config.yaml
arch: "crnn"
model: "multi-label audio tagger"
dataset: "notes from a synthesiser with random patches"
train_examples: 78125
gain_aug_db: 10
time_shift_ms: 100
n_mels: 40
hop_length: 160
input: "log_mel"
spec_augment: false
win_length: 400
norm: "batchnorm"
hidden_act: "relu"
depths: [1, 2, 1]
kernel_size: 5
stem: "single"
widths: [192, 192, 192]
rnn_width: 128
rnn: "lstm"
bidirectional: true
rnn_residual: false
rnn_layers: 5
num_labels: 29
mixing: "mixup"
optimizer: "soap"
beta2: 0.999
learning_rate: 0.0048
beta1: 0.95
shampoo_beta: 0.999
eps: 1e-08
precondition_frequency: 10
max_precond_dim: 1024
merge_dims: false
one_sided: false
adamw_lr_other_params: 0.0026
max_steps: 8300
batch_size: 64
epochs: 6.8
lr_schedule: "wsd_sqrt"
decay_fraction: 0.3
final_lr_fraction: 0.1
warmup_steps: 830
weight_decay: 0.09
adamw_weight_decay_other_params: 0
Rows from block 6, named by matrix and row number. Each number is 200 + 40 x the weight over its row's rms, rounded and kept within 0 to 999. All counts start at 0. After the name is the row's rms in percent of the matrix's.
# weight_ih_l0_reverse: LSTM input weights, backward direction (gates i, f, g, o stacked) (model.rnn.2.rnn.weight_ih_l0_reverse, 512x256), inputs 0-127
weight_ih_l0_reverse.194,102,252,180,238,214,279,209,224,135,178,183,162,195,170,212,197,181,258,156,166,268,216,205,240,228,222,183,226,149,213,182,191,179,81,225,210,221,152,213,191,201,208,249,284,189,165,226,250,242,178,162,237,176,181,208,168,206,208,228,180,234,166,227,237,251,216,163,185,222,180,212,222,189,154,213,211,227,229,188,141,165,239,142,205,175,187,163,183,227,171,163,183,215,203,193,199,134,250,176,164,229,271,197,234,179,203,159,253,146,228,254,163,115,234,158,204,195,119,229,240,224,288,272,222,163,150,242,165,179
weight_ih_l0_reverse.195,103,108,128,226,277,180,225,116,183,218,187,196,256,306,240,159,169,266,212,219,174,125,148,108,216,250,221,198,197,225,205,268,208,196,200,227,191,242,132,208,210,152,195,216,226,175,183,172,190,175,221,231,153,187,210,132,189,226,224,226,158,172,187,211,161,204,234,178,249,195,191,144,197,313,162,222,225,188,159,222,169,226,226,188,154,174,128,270,246,156,168,237,237,157,148,227,206,208,227,212,283,152,286,227,196,216,276,222,212,211,232,130,152,211,236,219,150,283,193,149,199,204,244,169,167,195,246,174,190
weight_ih_l0_reverse.196,095,203,199,239,163,308,269,205,115,197,163,223,204,218,179,196,200,191,202,160,183,223,123,185,219,207,198,205,201,103,170,182,191,123,247,217,114,183,168,158,196,247,216,199,291,203,192,253,272,198,234,277,168,212,200,278,222,180,176,210,172,224,254,217,245,231,249,221,195,224,269,200,191,201,228,186,184,238,207,209,225,219,196,235,277,199,117,152,206,178,214,195,205,279,191,177,215,198,140,174,195,182,172,221,215,218,117,135,235,226,191,227,269,210,182,325,198,223,190,225,206,96,174,236,233,167,215,235,215
weight_ih_l0_reverse.197,097,164,170,226,174,198,225,191,176,187,181,213,167,213,257,248,265,175,182,222,153,255,330,216,191,137,246,166,224,161,149,252,187,131,192,135,178,170,157,247,128,173,218,213,200,216,215,152,220,175,162,257,255,168,246,291,158,207,267,139,196,271,174,306,218,130,213,286,153,232,225,193,210,236,206,152,254,244,156,174,201,217,175,215,189,221,222,194,242,177,250,188,224,222,227,186,220,206,169,158,309,218,133,206,202,217,173,215,225,226,191,139,64,226,185,203,173,238,268,260,246,160,248,177,194,194,225,211,232
weight_ih_l0_reverse.198,110,238,190,245,198,292,197,296,165,170,200,220,218,193,282,141,230,199,282,206,184,179,209,191,198,163,208,166,217,172,206,206,167,108,153,287,181,204,201,225,163,208,238,224,201,240,235,180,255,279,230,197,183,134,300,212,177,194,221,181,194,176,221,175,153,261,200,184,154,151,284,178,209,213,184,203,271,187,295,188,264,189,154,218,119,159,231,145,174,224,174,201,200,221,192,215,267,224,233,129,158,145,160,242,234,222,237,162,235,141,169,207,194,175,280,176,232,220,249,307,225,171,235,197,167,160,257,181,152
weight_ih_l0_reverse.199,100,128,235,215,243,198,222,217,206,159,324,255,177,215,225,203,226,266,182,196,201,200,223,189,231,124,190,221,216,87,177,191,201,167,212,247,268,237,160,207,206,158,174,205,190,120,238,96,206,171,180,171,220,101,205,158,213,216,259,227,229,194,211,170,179,190,204,150,195,225,200,203,117,171,91,174,217,211,192,232,217,178,193,213,267,215,114,150,204,239,159,147,230,231,203,201,209,213,149,159,158,155,186,177,212,259,105,173,195,183,260,218,177,240,229,150,148,211,214,200,216,158,249,151,197,173,165,233,164
weight_ih_l0_reverse.200,102,126,176,236,189,199,214,131,242,234,247,218,116,177,221,184,262,153,182,180,177,242,192,172,180,232,208,279,214,210,271,179,290,179,271,199,234,192,230,153,198,186,201,182,169,132,203,137,176,195,223,200,201,186,150,210,179,167,164,182,171,204,177,182,191,150,153,281,140,163,214,110,233,174,195,206,189,178,191,173,189,157,173,225,158,215,193,281,165,218,261,212,145,258,176,229,224,187,237,272,222,215,211,222,96,205,245,201,227,249,194,228,187,205,223,186,286,150,304,208,110,132,253,190,184,289,203,177,284
weight_ih_l0_reverse.201,116,145,232,259,144,202,263,195,188,231,240,228,199,170,187,223,148,202,164,218,179,227,159,160,220,195,215,220,223,215,201,186,163,203,157,165,266,299,211,163,183,180,153,145,201,185,193,199,191,149,185,298,151,199,184,240,178,140,209,166,180,211,179,271,259,196,238,219,214,199,179,162,223,230,234,180,213,232,170,181,145,223,176,195,207,226,254,285,144,111,259,226,266,208,252,130,217,131,268,233,244,213,175,172,253,190,209,160,271,223,144,229,202,216,227,235,234,205,236,222,207,242,247,241,232,188,207,157,203
weight_ih_l0_reverse.202,085,174,253,156,175,240,252,189,224,158,212,187,158,231,249,204,198,277,148,173,284,207,243,272,215,166,125,186,219,204,131,186,198,202,193,163,189,157,166,254,253,237,161,184,210,189,131,199,131,184,209,238,202,167,227,219,192,153,213,150,157,226,219,248,232,149,149,213,214,215,184,197,155,226,207,239,180,162,209,182,245,174,166,156,303,225,281,215,251,238,156,190,226,226,207,136,157,251,197,300,287,175,184,237,213,245,147,162,237,277,174,176,216,144,262,202,249,166,164,153,191,278,228,271,153,246,197,128,264
weight_ih_l0_reverse.203,100,205,234,127,207,105,230,234,243,227,205,171,196,241,226,171,193,200,130,201,195,151,205,175,265,185,218,248,183,144,198,174,214,272,188,155,203,177,197,222,142,216,197,152,206,212,196,219,190,210,236,229,201,130,165,323,163,196,203,120,133,250,268,249,156,202,210,230,219,214,232,260,128,254,186,219,234,243,155,186,266,152,206,117,187,244,201,191,234,180,241,170,230,183,265,160,225,189,139,224,240,237,103,250,169,148,202,171,225,183,234,206,179,232,186,209,230,192,238,218,234,220,254,220,208,205,261,196,213
weight_ih_l0_reverse.204,101,220,301,223,189,159,177,145,184,227,187,197,185,267,254,219,188,206,168,190,249,193,327,238,132,243,226,251,259,179,193,228,187,284,267,130,262,198,167,167,180,181,223,190,178,222,201,199,134,155,259,217,179,206,236,211,156,151,206,148,178,266,166,213,197,217,154,138,195,174,258,190,160,207,244,199,162,233,238,239,146,256,173,176,201,163,193,248,174,103,176,186,207,236,182,116,218,236,150,256,224,180,199,204,180,296,191,199,176,206,159,201,228,253,181,174,206,180,186,221,152,248,211,190,261,166,210,132,184
weight_ih_l0_reverse.205,102,178,229,123,172,278,204,155,232,199,207,208,137,219,202,189,288,228,191,117,236,184,120,197,212,188,230,198,187,148,233,216,215,179,128,222,230,227,256,314,188,233,158,223,200,217,180,196,225,180,186,145,155,211,205,172,266,150,214,241,120,246,211,224,261,206,119,206,117,196,250,158,198,171,242,198,208,256,248,169,189,254,193,178,219,252,215,207,220,194,268,219,178,197,249,194,254,210,217,218,183,222,165,213,167,270,193,144,249,206,162,271,267,176,167,170,209,257,181,205,249,139,197,205,130,173,166,143,137
weight_ih_l0_reverse.206,098,240,277,169,232,248,180,255,206,225,226,232,308,178,174,176,212,162,226,200,248,205,224,152,213,187,237,157,184,264,130,219,182,229,198,211,174,190,142,264,240,249,190,216,196,165,179,196,204,240,236,233,228,114,206,135,163,197,191,175,202,263,257,168,163,222,292,192,139,202,216,174,199,278,175,232,253,180,211,283,167,232,160,245,192,189,172,267,198,163,181,218,195,156,195,188,154,231,210,160,181,176,248,134,272,216,227,156,187,131,191,203,196,112,232,203,89,237,184,237,255,162,198,154,182,209,152,184,217
weight_ih_l0_reverse.207,092,229,61,217,212,230,179,215,174,179,99,224,187,202,190,139,170,192,163,222,215,223,163,228,245,262,217,226,99,187,151,221,171,269,166,244,174,214,218,194,259,178,191,286,184,153,182,162,133,172,141,227,197,154,178,202,218,189,132,195,179,146,137,168,220,182,220,184,249,221,185,236,213,258,207,262,232,191,167,183,255,204,186,205,196,190,204,198,257,226,229,187,238,193,235,219,188,136,220,246,78,225,216,209,185,215,238,224,155,224,132,144,203,146,96,230,164,182,115,208,212,221,172,183,156,169,188,141,130
weight_ih_l0_reverse.208,094,175,250,172,124,207,245,250,279,250,158,296,204,197,184,177,192,158,215,212,231,209,194,205,225,180,208,111,145,222,174,137,234,105,140,176,243,165,257,182,214,226,166,241,245,204,225,273,182,160,210,224,199,182,213,232,227,171,207,226,207,230,176,178,113,224,161,163,131,228,171,212,242,202,147,186,187,242,254,109,191,235,236,174,207,208,171,203,202,145,178,235,170,157,249,124,182,231,224,232,233,151,241,233,203,129,166,210,208,174,226,151,161,221,129,145,198,227,185,236,170,194,205,173,189,202,167,248,204
weight_ih_l0_reverse.209,105,251,240,161,156,153,211,216,185,203,230,251,194,182,214,180,144,184,213,207,115,239,254,233,232,286,259,234,271,207,237,282,220,248,194,206,190,220,222,225,217,193,212,213,207,177,187,197,230,148,195,159,182,230,275,190,184,152,205,227,188,133,210,230,141,180,248,197,200,215,150,248,246,187,246,171,190,166,172,184,249,226,202,203,222,145,158,211,223,237,184,204,170,197,124,243,168,284,153,277,215,252,190,174,144,208,274,222,186,210,203,202,245,156,162,173,271,209,176,193,195,147,215,191,186,187,145,184,180
weight_ih_l0_reverse.210,095,205,257,212,218,202,119,160,275,203,236,118,240,142,237,191,204,218,167,163,162,231,233,190,192,147,160,202,171,181,193,211,189,242,136,217,195,234,299,114,226,161,183,183,198,205,214,171,200,126,209,162,214,140,164,249,164,194,235,220,253,208,194,193,194,255,257,237,228,258,224,181,176,218,185,218,108,183,166,173,215,191,194,214,236,252,155,202,98,223,192,188,163,220,170,191,169,223,157,243,236,185,233,173,252,172,242,186,197,205,217,210,250,165,176,162,232,246,149,169,217,183,187,173,205,191,168,165,182
weight_ih_l0_reverse.211,096,183,210,146,187,258,230,162,197,145,198,237,90,180,199,179,222,148,164,148,166,243,88,96,154,235,285,214,173,196,187,185,166,140,227,182,197,160,161,161,149,224,197,159,195,237,204,221,184,164,195,232,236,190,191,168,291,162,224,245,209,252,147,265,168,236,214,172,241,165,170,145,187,217,168,188,201,221,189,182,251,270,197,225,202,166,136,241,255,192,214,168,205,222,203,207,195,170,175,241,151,244,263,216,220,179,217,184,219,210,229,208,203,184,226,193,247,188,293,189,153,267,199,199,209,122,220,208,187
weight_ih_l0_reverse.212,104,195,104,236,207,248,191,285,165,146,149,223,198,212,163,216,147,215,187,128,202,213,130,215,122,239,166,190,191,178,168,184,180,198,162,253,181,282,146,95,197,156,126,169,204,230,197,108,167,176,217,224,229,123,167,205,269,291,197,252,179,218,188,222,235,203,268,241,186,272,196,150,210,309,231,167,148,167,187,218,156,229,196,185,234,187,239,182,192,227,190,212,196,240,237,135,222,184,204,184,263,234,158,214,245,255,237,173,234,156,215,216,162,244,157,206,181,246,196,182,239,148,189,181,200,224,249,282,183
weight_ih_l0_reverse.213,106,137,125,175,195,153,149,217,172,181,168,222,208,153,163,206,173,161,227,178,220,282,221,202,159,174,159,193,213,242,162,140,160,145,166,273,190,181,176,194,220,178,149,188,159,212,188,194,268,192,149,175,183,128,243,250,135,218,138,164,223,177,226,272,180,168,262,128,180,245,195,236,152,220,177,210,219,148,206,257,224,194,251,235,185,201,228,234,149,172,144,178,239,223,233,209,201,196,232,169,151,153,252,162,217,225,154,160,232,207,178,196,253,198,179,235,211,213,181,195,240,114,171,185,153,222,174,200,167
weight_ih_l0_reverse.214,095,234,262,223,116,193,246,213,147,206,208,159,183,184,182,251,213,208,193,220,149,132,225,174,133,213,237,226,206,147,196,187,164,195,192,194,247,240,249,214,228,221,168,150,155,213,216,265,232,193,196,169,97,127,230,199,237,120,201,309,183,170,194,183,144,206,205,204,149,160,182,235,186,206,190,297,283,205,178,139,216,171,180,220,219,138,156,252,172,124,218,155,210,163,215,166,224,194,187,239,195,208,125,204,215,194,179,172,291,175,187,222,190,238,221,146,218,220,188,142,166,210,241,268,261,259,199,199,194
weight_ih_l0_reverse.215,100,226,198,245,204,177,264,193,227,205,182,238,199,233,224,210,191,120,206,195,197,198,189,133,211,188,198,214,252,174,220,216,171,207,218,282,262,194,213,261,211,256,189,226,199,165,157,220,128,200,292,181,212,149,212,217,189,215,170,184,179,246,210,189,261,163,183,205,242,226,218,213,165,178,202,209,191,234,155,137,152,237,199,235,225,241,205,205,214,181,239,153,232,175,225,123,220,244,179,335,152,163,202,204,171,176,170,219,121,145,113,190,148,187,222,141,201,244,162,228,244,179,222,125,147,271,229,173,258
weight_ih_l0_reverse.216,107,238,214,164,217,298,199,168,253,240,239,221,151,213,250,176,202,174,166,180,227,113,150,130,166,103,246,141,177,219,194,190,190,198,131,146,219,203,180,158,261,238,207,216,164,212,241,242,241,130,253,148,206,157,173,250,215,113,245,182,193,197,168,178,126,269,165,222,203,205,238,210,202,151,219,288,182,262,221,238,235,203,142,221,192,188,185,191,238,211,251,150,204,173,192,121,192,94,257,257,188,203,254,205,237,222,179,203,229,153,219,252,257,203,203,227,235,254,220,255,172,194,179,237,271,210,176,188,213
weight_ih_l0_reverse.217,093,177,230,169,205,215,251,257,190,216,221,203,244,138,223,201,209,177,207,252,236,195,180,125,239,182,145,206,186,132,264,196,285,275,137,219,186,207,252,278,222,126,221,156,241,163,270,231,253,152,183,169,203,201,233,207,247,169,176,203,263,262,217,216,201,170,261,192,140,176,162,199,139,207,171,230,198,326,184,187,174,193,242,145,228,207,203,172,224,200,209,277,247,294,209,161,187,178,186,216,236,192,138,209,115,120,226,155,209,204,190,241,173,133,217,184,181,169,237,219,209,109,177,274,195,234,226,184,248
weight_ih_l0_reverse.218,118,218,216,230,205,104,221,137,186,236,238,184,180,240,168,191,253,221,198,117,117,205,147,127,154,277,138,229,210,207,209,213,220,165,205,225,133,235,215,185,271,164,216,183,147,172,128,205,230,151,199,224,171,217,208,220,109,245,210,238,216,187,198,172,208,152,216,270,205,161,160,160,152,177,218,180,164,282,281,171,213,246,200,188,172,225,274,269,238,208,181,245,213,207,222,205,184,226,202,193,205,170,92,160,208,186,238,164,171,235,247,237,220,232,262,194,198,205,149,153,171,191,183,188,192,202,184,230,180
weight_ih_l0_reverse.219,095,159,108,209,183,194,242,154,189,206,253,253,251,236,171,213,258,179,168,128,146,207,166,220,188,233,202,239,245,205,126,201,167,172,208,170,205,197,187,221,230,184,161,230,178,129,177,188,169,166,139,168,132,186,111,175,162,207,183,149,171,183,144,187,146,217,212,185,178,200,301,160,156,175,174,257,219,181,149,178,205,180,200,240,122,166,210,202,174,217,236,172,218,203,207,202,243,218,213,176,243,155,186,169,192,234,186,79,207,133,227,215,160,180,211,224,234,294,198,223,240,269,225,245,174,176,164,210,212
weight_ih_l0_reverse.220,098,236,173,157,186,181,212,195,249,241,225,244,207,124,238,224,242,229,241,187,196,131,199,300,180,211,162,125,249,174,151,210,184,218,189,138,213,160,155,223,228,189,192,207,215,197,109,221,193,198,142,239,150,211,234,203,235,171,224,173,236,112,213,197,110,238,162,175,238,201,246,175,223,190,219,234,136,224,259,190,205,255,162,156,210,235,263,201,245,176,139,236,197,224,227,173,129,157,220,194,183,223,176,209,146,215,137,211,217,214,248,189,208,236,202,158,167,177,182,202,178,238,197,129,245,224,235,211,153
weight_ih_l0_reverse.221,092,132,215,150,147,207,214,174,228,169,217,218,224,185,190,241,193,203,166,227,162,205,231,186,177,225,175,166,175,139,158,218,177,194,261,165,216,174,199,233,199,252,218,159,205,228,222,220,287,238,214,217,213,169,215,196,244,267,214,231,195,228,219,195,266,129,204,178,305,186,141,174,198,160,212,239,247,208,242,216,212,224,157,241,192,164,250,211,194,133,255,127,210,218,144,175,200,231,287,211,186,148,160,162,199,173,185,143,134,210,187,215,154,122,231,211,127,200,109,162,196,257,107,216,165,211,205,157,209
weight_ih_l0_reverse.222,107,222,210,84,227,181,128,188,290,147,179,168,242,194,142,203,244,114,216,207,210,191,249,119,174,173,226,196,218,133,239,213,170,237,198,194,221,232,162,140,196,223,232,188,157,277,209,204,220,202,228,244,225,125,267,162,284,182,166,164,195,219,277,155,116,242,216,184,168,143,179,156,186,267,223,188,265,81,173,229,193,185,160,183,179,182,237,203,187,155,226,191,234,206,202,216,185,216,161,244,311,237,200,259,192,233,278,105,213,180,116,196,183,185,182,153,142,207,220,174,126,195,232,202,281,206,162,201,240
weight_ih_l0_reverse.223,109,202,254,179,256,270,200,207,142,142,222,204,246,201,225,172,136,257,201,149,238,204,229,242,139,228,194,163,171,236,161,237,203,184,244,183,154,213,180,259,232,85,212,217,237,206,220,211,167,163,218,217,249,200,207,199,222,174,242,215,271,207,172,212,201,224,193,176,212,300,252,186,188,202,207,213,248,201,238,169,165,222,227,122,247,186,205,185,223,242,227,218,176,164,219,217,177,213,205,166,146,161,126,223,161,130,250,215,188,241,273,145,186,225,202,217,174,224,213,177,298,259,165,192,209,149,229,254,168
weight_ih_l0_reverse.224,096,146,168,134,226,217,200,220,207,124,195,182,209,258,211,143,110,179,255,170,215,191,143,249,113,171,244,72,203,176,178,190,176,280,168,213,142,157,196,188,99,221,189,148,161,207,219,160,246,138,157,245,227,157,213,287,235,161,206,199,223,180,198,202,188,187,210,276,204,250,191,181,239,237,176,159,250,191,145,195,195,139,230,205,218,155,183,223,140,210,215,215,176,216,192,221,163,149,202,202,197,188,157,258,231,202,201,168,187,215,172,237,182,216,205,213,206,223,185,156,208,193,214,147,191,195,156,168,188
weight_ih_l0_reverse.225,097,152,185,185,239,132,229,134,224,154,190,183,192,212,137,147,244,114,212,233,203,130,222,170,182,171,197,203,195,129,170,156,182,240,221,211,214,213,187,250,225,236,250,100,193,233,184,130,176,178,259,129,190,205,211,238,219,201,216,221,87,207,217,197,206,280,210,255,182,159,252,178,183,165,172,218,226,206,184,197,199,233,205,199,212,194,241,179,229,215,124,167,222,210,238,275,230,181,202,161,210,134,211,180,175,211,160,206,170,182,228,230,200,226,232,164,210,197,185,251,233,237,196,157,156,158,235,126,107
weight_ih_l0_reverse.226,098,173,199,206,220,200,123,230,198,287,217,179,213,194,201,231,197,198,231,140,225,251,163,216,185,211,192,237,191,231,115,212,207,187,239,188,234,271,150,224,228,167,195,194,214,225,176,214,221,177,201,282,179,148,141,138,155,232,170,171,213,243,238,243,266,157,239,208,183,221,166,150,205,236,185,133,230,95,232,244,195,156,244,206,226,143,237,274,163,287,252,171,196,201,136,243,211,193,257,164,234,178,262,221,214,227,254,225,182,131,221,231,189,215,165,177,219,236,164,196,247,192,270,130,230,200,170,265,237
weight_ih_l0_reverse.227,101,279,167,265,142,232,301,193,192,196,233,235,240,201,214,104,238,191,222,282,177,200,212,154,168,212,190,212,168,200,226,202,219,202,176,166,251,307,273,196,258,205,204,313,259,114,205,231,213,237,270,153,110,178,231,151,208,202,179,289,237,243,151,213,164,180,178,312,256,206,154,221,197,217,191,149,251,141,252,191,218,191,218,193,237,256,250,225,178,188,182,218,229,174,177,189,138,200,96,274,170,227,228,233,134,241,228,237,160,93,204,187,178,180,180,249,181,269,216,188,259,152,169,160,209,256,224,204,283
weight_ih_l0_reverse.228,095,266,167,149,199,165,226,201,189,226,250,189,144,238,191,243,227,230,174,178,232,122,241,132,243,190,220,254,232,206,147,174,160,254,193,300,213,131,208,208,245,256,212,288,227,150,205,181,208,254,179,164,220,186,183,223,235,186,194,153,233,184,148,259,158,269,237,173,173,176,266,139,127,187,134,245,207,159,197,261,179,232,153,236,141,183,183,173,154,128,257,142,215,143,242,177,206,189,155,148,196,212,238,184,182,120,217,258,252,239,162,232,187,149,223,233,258,264,170,140,150,152,269,259,167,175,148,232,217
weight_ih_l0_reverse.229,115,225,140,169,229,147,146,164,229,216,194,263,167,253,186,224,89,186,167,141,193,239,171,184,198,194,218,183,170,261,231,159,239,198,214,259,221,205,236,234,173,191,176,231,208,141,202,213,223,216,206,186,167,244,229,212,159,216,203,219,245,164,201,194,176,164,210,131,188,201,224,230,228,199,220,172,192,156,180,216,132,217,148,257,187,162,164,179,185,192,148,220,139,267,217,236,207,195,167,200,206,225,183,262,158,148,160,207,183,190,261,241,243,207,232,104,149,154,263,165,191,284,237,191,197,241,178,167,199
weight_ih_l0_reverse.230,099,200,220,195,257,165,296,230,234,240,204,228,206,243,145,238,145,76,279,179,219,245,180,162,189,247,171,214,199,238,189,200,228,158,204,204,251,233,163,252,191,240,218,174,184,240,214,167,259,126,184,157,195,144,117,216,224,169,229,263,198,245,179,146,211,227,232,183,166,175,178,219,141,224,225,192,231,108,276,202,196,279,223,176,183,215,194,141,132,132,196,191,189,202,210,207,210,234,196,214,159,183,221,170,278,255,176,198,215,236,182,113,304,242,176,201,253,222,228,170,204,258,194,209,300,200,233,269,105
weight_ih_l0_reverse.231,088,179,255,201,244,235,168,249,158,148,213,209,252,206,183,167,200,233,246,200,209,213,136,202,161,198,155,201,197,201,226,225,192,183,240,207,165,155,205,192,210,212,224,212,178,204,174,143,224,219,208,230,141,267,164,229,165,200,198,246,266,201,123,239,216,249,201,170,183,199,201,231,220,205,171,164,179,217,158,172,185,192,175,177,241,195,154,142,184,199,193,170,247,166,243,169,212,206,215,232,210,139,238,157,260,243,112,171,109,195,123,205,245,191,191,116,313,182,190,306,227,177,196,282,206,185,205,197,223
weight_ih_l0_reverse.232,099,243,235,212,207,227,190,179,163,153,210,258,145,164,216,172,233,147,233,175,242,136,252,179,170,209,238,290,252,284,246,192,145,124,183,151,234,211,134,260,198,220,179,161,170,116,201,153,147,206,163,203,230,204,168,238,219,284,157,193,229,265,182,174,126,150,122,164,190,264,178,169,158,174,160,134,188,193,187,276,208,206,202,231,220,187,229,215,182,200,203,153,152,266,265,205,273,174,153,184,113,237,211,223,184,188,186,145,313,229,198,219,243,144,185,163,185,215,187,161,152,146,162,197,219,252,251,263,262
weight_ih_l0_reverse.233,103,257,215,193,218,249,240,231,258,223,184,217,225,209,196,257,202,147,182,162,187,207,237,160,249,270,234,159,202,246,180,224,238,224,276,230,169,227,115,235,213,266,97,161,169,184,240,159,111,209,186,289,200,189,229,209,177,251,182,132,237,212,245,198,183,223,230,248,178,167,252,243,213,188,191,172,148,209,224,170,219,219,150,162,220,130,186,170,178,228,213,191,280,186,184,195,201,224,175,230,225,221,229,220,158,207,206,166,240,210,179,190,149,263,155,268,221,201,196,199,179,225,190,214,186,180,135,152,224
weight_ih_l0_reverse.234,103,244,293,207,139,191,275,200,208,237,198,243,204,170,223,261,188,144,153,216,228,201,239,149,184,166,232,233,224,208,205,152,189,140,153,238,210,203,241,217,111,134,166,196,262,214,172,212,187,199,209,179,237,232,208,107,166,277,223,179,301,196,243,184,162,196,281,193,191,239,223,208,242,183,193,158,219,188,94,158,155,240,226,125,194,181,258,169,195,199,186,241,204,170,235,204,210,281,183,148,228,249,118,233,197,194,215,179,139,182,204,230,186,220,169,154,156,164,165,164,227,194,259,199,181,281,185,161,222
weight_ih_l0_reverse.235,111,262,112,200,243,202,180,178,162,144,177,229,136,197,206,184,168,206,224,216,274,237,256,264,235,178,164,152,167,181,160,240,184,257,206,182,282,190,172,241,221,159,298,197,208,159,208,173,129,219,245,169,182,204,197,150,197,127,241,158,119,223,215,169,222,158,215,190,210,179,201,170,239,232,178,171,236,101,228,243,298,168,190,159,155,148,210,272,202,229,191,236,180,185,154,174,222,240,173,265,287,190,200,187,175,160,197,159,205,188,222,229,138,267,234,177,284,206,189,173,176,182,259,198,209,218,283,177,230
weight_ih_l0_reverse.236,097,193,179,176,191,121,281,231,257,266,216,243,172,177,156,141,216,246,192,216,246,206,176,230,197,221,169,230,156,231,162,173,207,175,208,134,210,208,219,242,235,253,193,174,236,154,160,165,174,236,212,163,185,198,202,206,127,181,198,183,187,171,272,146,257,196,272,211,222,210,162,217,233,225,238,162,219,258,215,141,170,184,153,197,216,203,167,230,130,171,192,251,202,165,266,181,223,214,221,272,238,172,188,231,193,166,228,227,185,192,206,181,155,141,148,192,163,225,87,172,216,240,240,255,211,248,253,181,145
weight_ih_l0_reverse.237,094,171,228,170,181,187,237,261,137,200,229,201,176,149,239,148,244,151,217,109,242,202,197,225,262,196,134,203,166,225,234,172,238,218,197,222,217,234,204,179,181,241,132,200,201,172,138,163,255,233,135,218,194,142,122,100,138,234,235,216,195,275,162,173,250,137,189,152,168,246,280,184,177,187,150,196,211,147,175,147,203,249,180,266,204,178,176,253,218,298,179,231,250,236,210,181,122,179,212,225,185,182,188,108,213,165,163,178,237,210,220,307,210,169,120,197,194,220,138,204,198,258,154,249,250,278,172,143,162
weight_ih_l0_reverse.238,104,177,228,166,179,238,233,237,166,225,246,119,222,246,227,208,227,204,198,183,195,221,126,240,208,273,166,182,187,226,189,190,217,137,298,163,222,200,158,215,84,217,177,197,199,151,167,202,188,180,243,130,212,181,213,260,153,184,123,182,186,153,217,224,273,235,233,238,192,194,217,249,244,91,157,225,115,202,126,195,102,190,229,286,178,201,206,236,221,234,178,226,161,192,225,204,181,202,154,170,178,258,270,230,161,210,194,183,147,194,260,147,206,198,245,194,224,280,215,197,147,197,133,170,211,109,233,202,209
weight_ih_l0_reverse.239,111,147,169,213,183,219,217,167,161,185,153,139,247,187,185,215,198,274,226,109,142,201,224,218,193,186,169,215,210,258,161,135,216,166,206,230,209,246,209,271,135,196,91,245,227,201,200,125,148,291,198,236,187,220,198,175,271,275,148,196,164,181,215,218,193,196,265,152,164,152,153,191,185,208,139,221,189,204,235,168,254,179,203,230,192,192,159,137,207,215,218,122,162,237,167,199,160,177,216,183,226,162,208,248,220,220,204,196,199,193,213,197,211,212,241,170,176,216,289,182,208,155,158,223,205,167,202,257,162
weight_ih_l0_reverse.240,109,234,207,216,207,210,235,153,247,163,257,183,259,186,188,226,155,234,259,221,199,194,153,194,249,194,280,215,302,166,259,172,222,224,126,168,164,233,261,217,208,198,129,304,176,178,279,154,243,204,235,241,263,210,199,184,176,193,201,226,205,124,242,171,191,229,171,242,197,196,155,207,136,226,256,215,229,188,228,177,192,223,291,223,182,117,191,249,146,191,196,231,228,127,206,240,194,231,164,209,172,181,218,134,233,201,226,204,180,216,194,183,242,250,167,167,238,226,260,158,193,168,257,205,152,264,215,208,151
weight_ih_l0_reverse.241,091,206,224,181,282,226,151,161,184,195,198,185,197,211,178,209,278,191,218,228,135,177,233,185,222,208,207,264,97,110,219,151,249,194,207,204,135,300,132,155,171,171,194,172,193,264,170,206,197,142,259,177,120,196,173,249,203,243,220,257,228,202,240,137,176,227,214,215,198,173,219,244,187,159,193,141,243,190,224,195,253,200,164,186,238,210,220,216,203,257,197,167,140,191,150,186,226,197,173,235,204,158,174,217,294,205,165,193,279,235,224,213,169,226,154,195,214,275,228,184,225,179,219,153,179,174,209,249,234
weight_ih_l0_reverse.242,106,231,211,263,150,264,181,264,120,264,216,185,205,229,168,230,185,206,190,202,335,336,201,245,145,147,287,251,160,237,263,174,214,218,199,189,156,227,203,217,164,160,252,224,156,153,228,201,277,243,223,261,221,238,238,139,143,202,226,167,209,215,188,161,228,183,177,174,190,200,202,99,181,208,237,240,209,249,242,149,196,182,171,169,197,212,159,281,189,251,248,157,148,187,228,215,225,217,227,155,180,136,190,167,211,261,274,162,214,213,210,264,276,189,134,167,125,206,199,211,193,173,221,276,163,190,222,254,194
weight_ih_l0_reverse.243,106,205,160,191,206,194,210,242,147,251,227,228,180,179,226,211,283,258,209,274,190,227,225,213,213,182,197,276,238,208,238,219,145,203,206,219,250,311,184,209,185,257,106,251,126,248,200,170,231,235,195,164,144,251,221,159,202,214,199,172,117,162,226,228,148,186,194,158,245,185,233,209,205,233,220,270,190,212,268,188,247,189,278,235,225,247,202,207,162,144,210,246,217,193,201,232,96,164,180,240,212,208,257,231,252,175,207,184,210,265,159,162,243,184,155,199,222,232,223,260,177,138,178,211,157,123,148,254,231
weight_ih_l0_reverse.244,102,254,239,163,182,160,177,134,172,174,203,216,183,220,168,259,251,125,133,256,252,225,200,156,263,133,206,249,170,270,207,224,247,185,215,154,166,162,257,242,189,214,217,245,226,235,254,272,186,250,192,217,202,181,119,237,116,191,228,182,215,213,192,111,182,222,156,207,200,221,207,205,169,220,222,150,198,207,184,199,214,277,205,222,202,289,209,135,161,204,219,167,111,244,252,225,191,245,191,257,253,190,204,215,201,240,212,226,226,223,204,133,175,182,120,238,239,204,186,253,192,156,232,175,149,205,198,164,142
weight_ih_l0_reverse.245,105,181,304,153,203,201,192,240,237,199,266,251,195,256,189,188,190,182,243,241,213,221,241,194,221,174,146,142,144,217,220,186,200,252,197,204,165,209,159,216,145,220,301,222,252,159,188,250,191,259,246,206,118,224,180,293,197,162,149,126,132,199,232,199,223,299,236,210,136,139,251,236,111,252,200,222,188,247,171,189,168,169,207,196,201,151,204,198,193,232,110,177,190,256,170,232,211,244,220,103,210,215,180,208,241,162,164,197,214,189,218,182,211,241,154,135,163,218,125,216,211,252,194,195,204,234,267,192,228
weight_ih_l0_reverse.246,107,163,157,286,207,273,202,138,168,197,180,231,240,162,207,190,187,128,166,181,118,179,244,220,286,186,118,211,210,141,169,182,183,212,198,197,231,224,252,242,168,137,223,112,222,173,184,215,251,229,179,196,197,191,151,274,230,218,171,248,219,189,130,179,127,199,235,186,224,162,182,210,172,147,198,147,174,261,223,223,202,145,199,207,235,229,223,203,177,198,236,225,181,271,261,195,245,271,262,238,185,152,227,261,199,152,116,167,146,228,206,198,187,235,236,127,240,188,170,214,209,160,167,190,169,157,209,207,189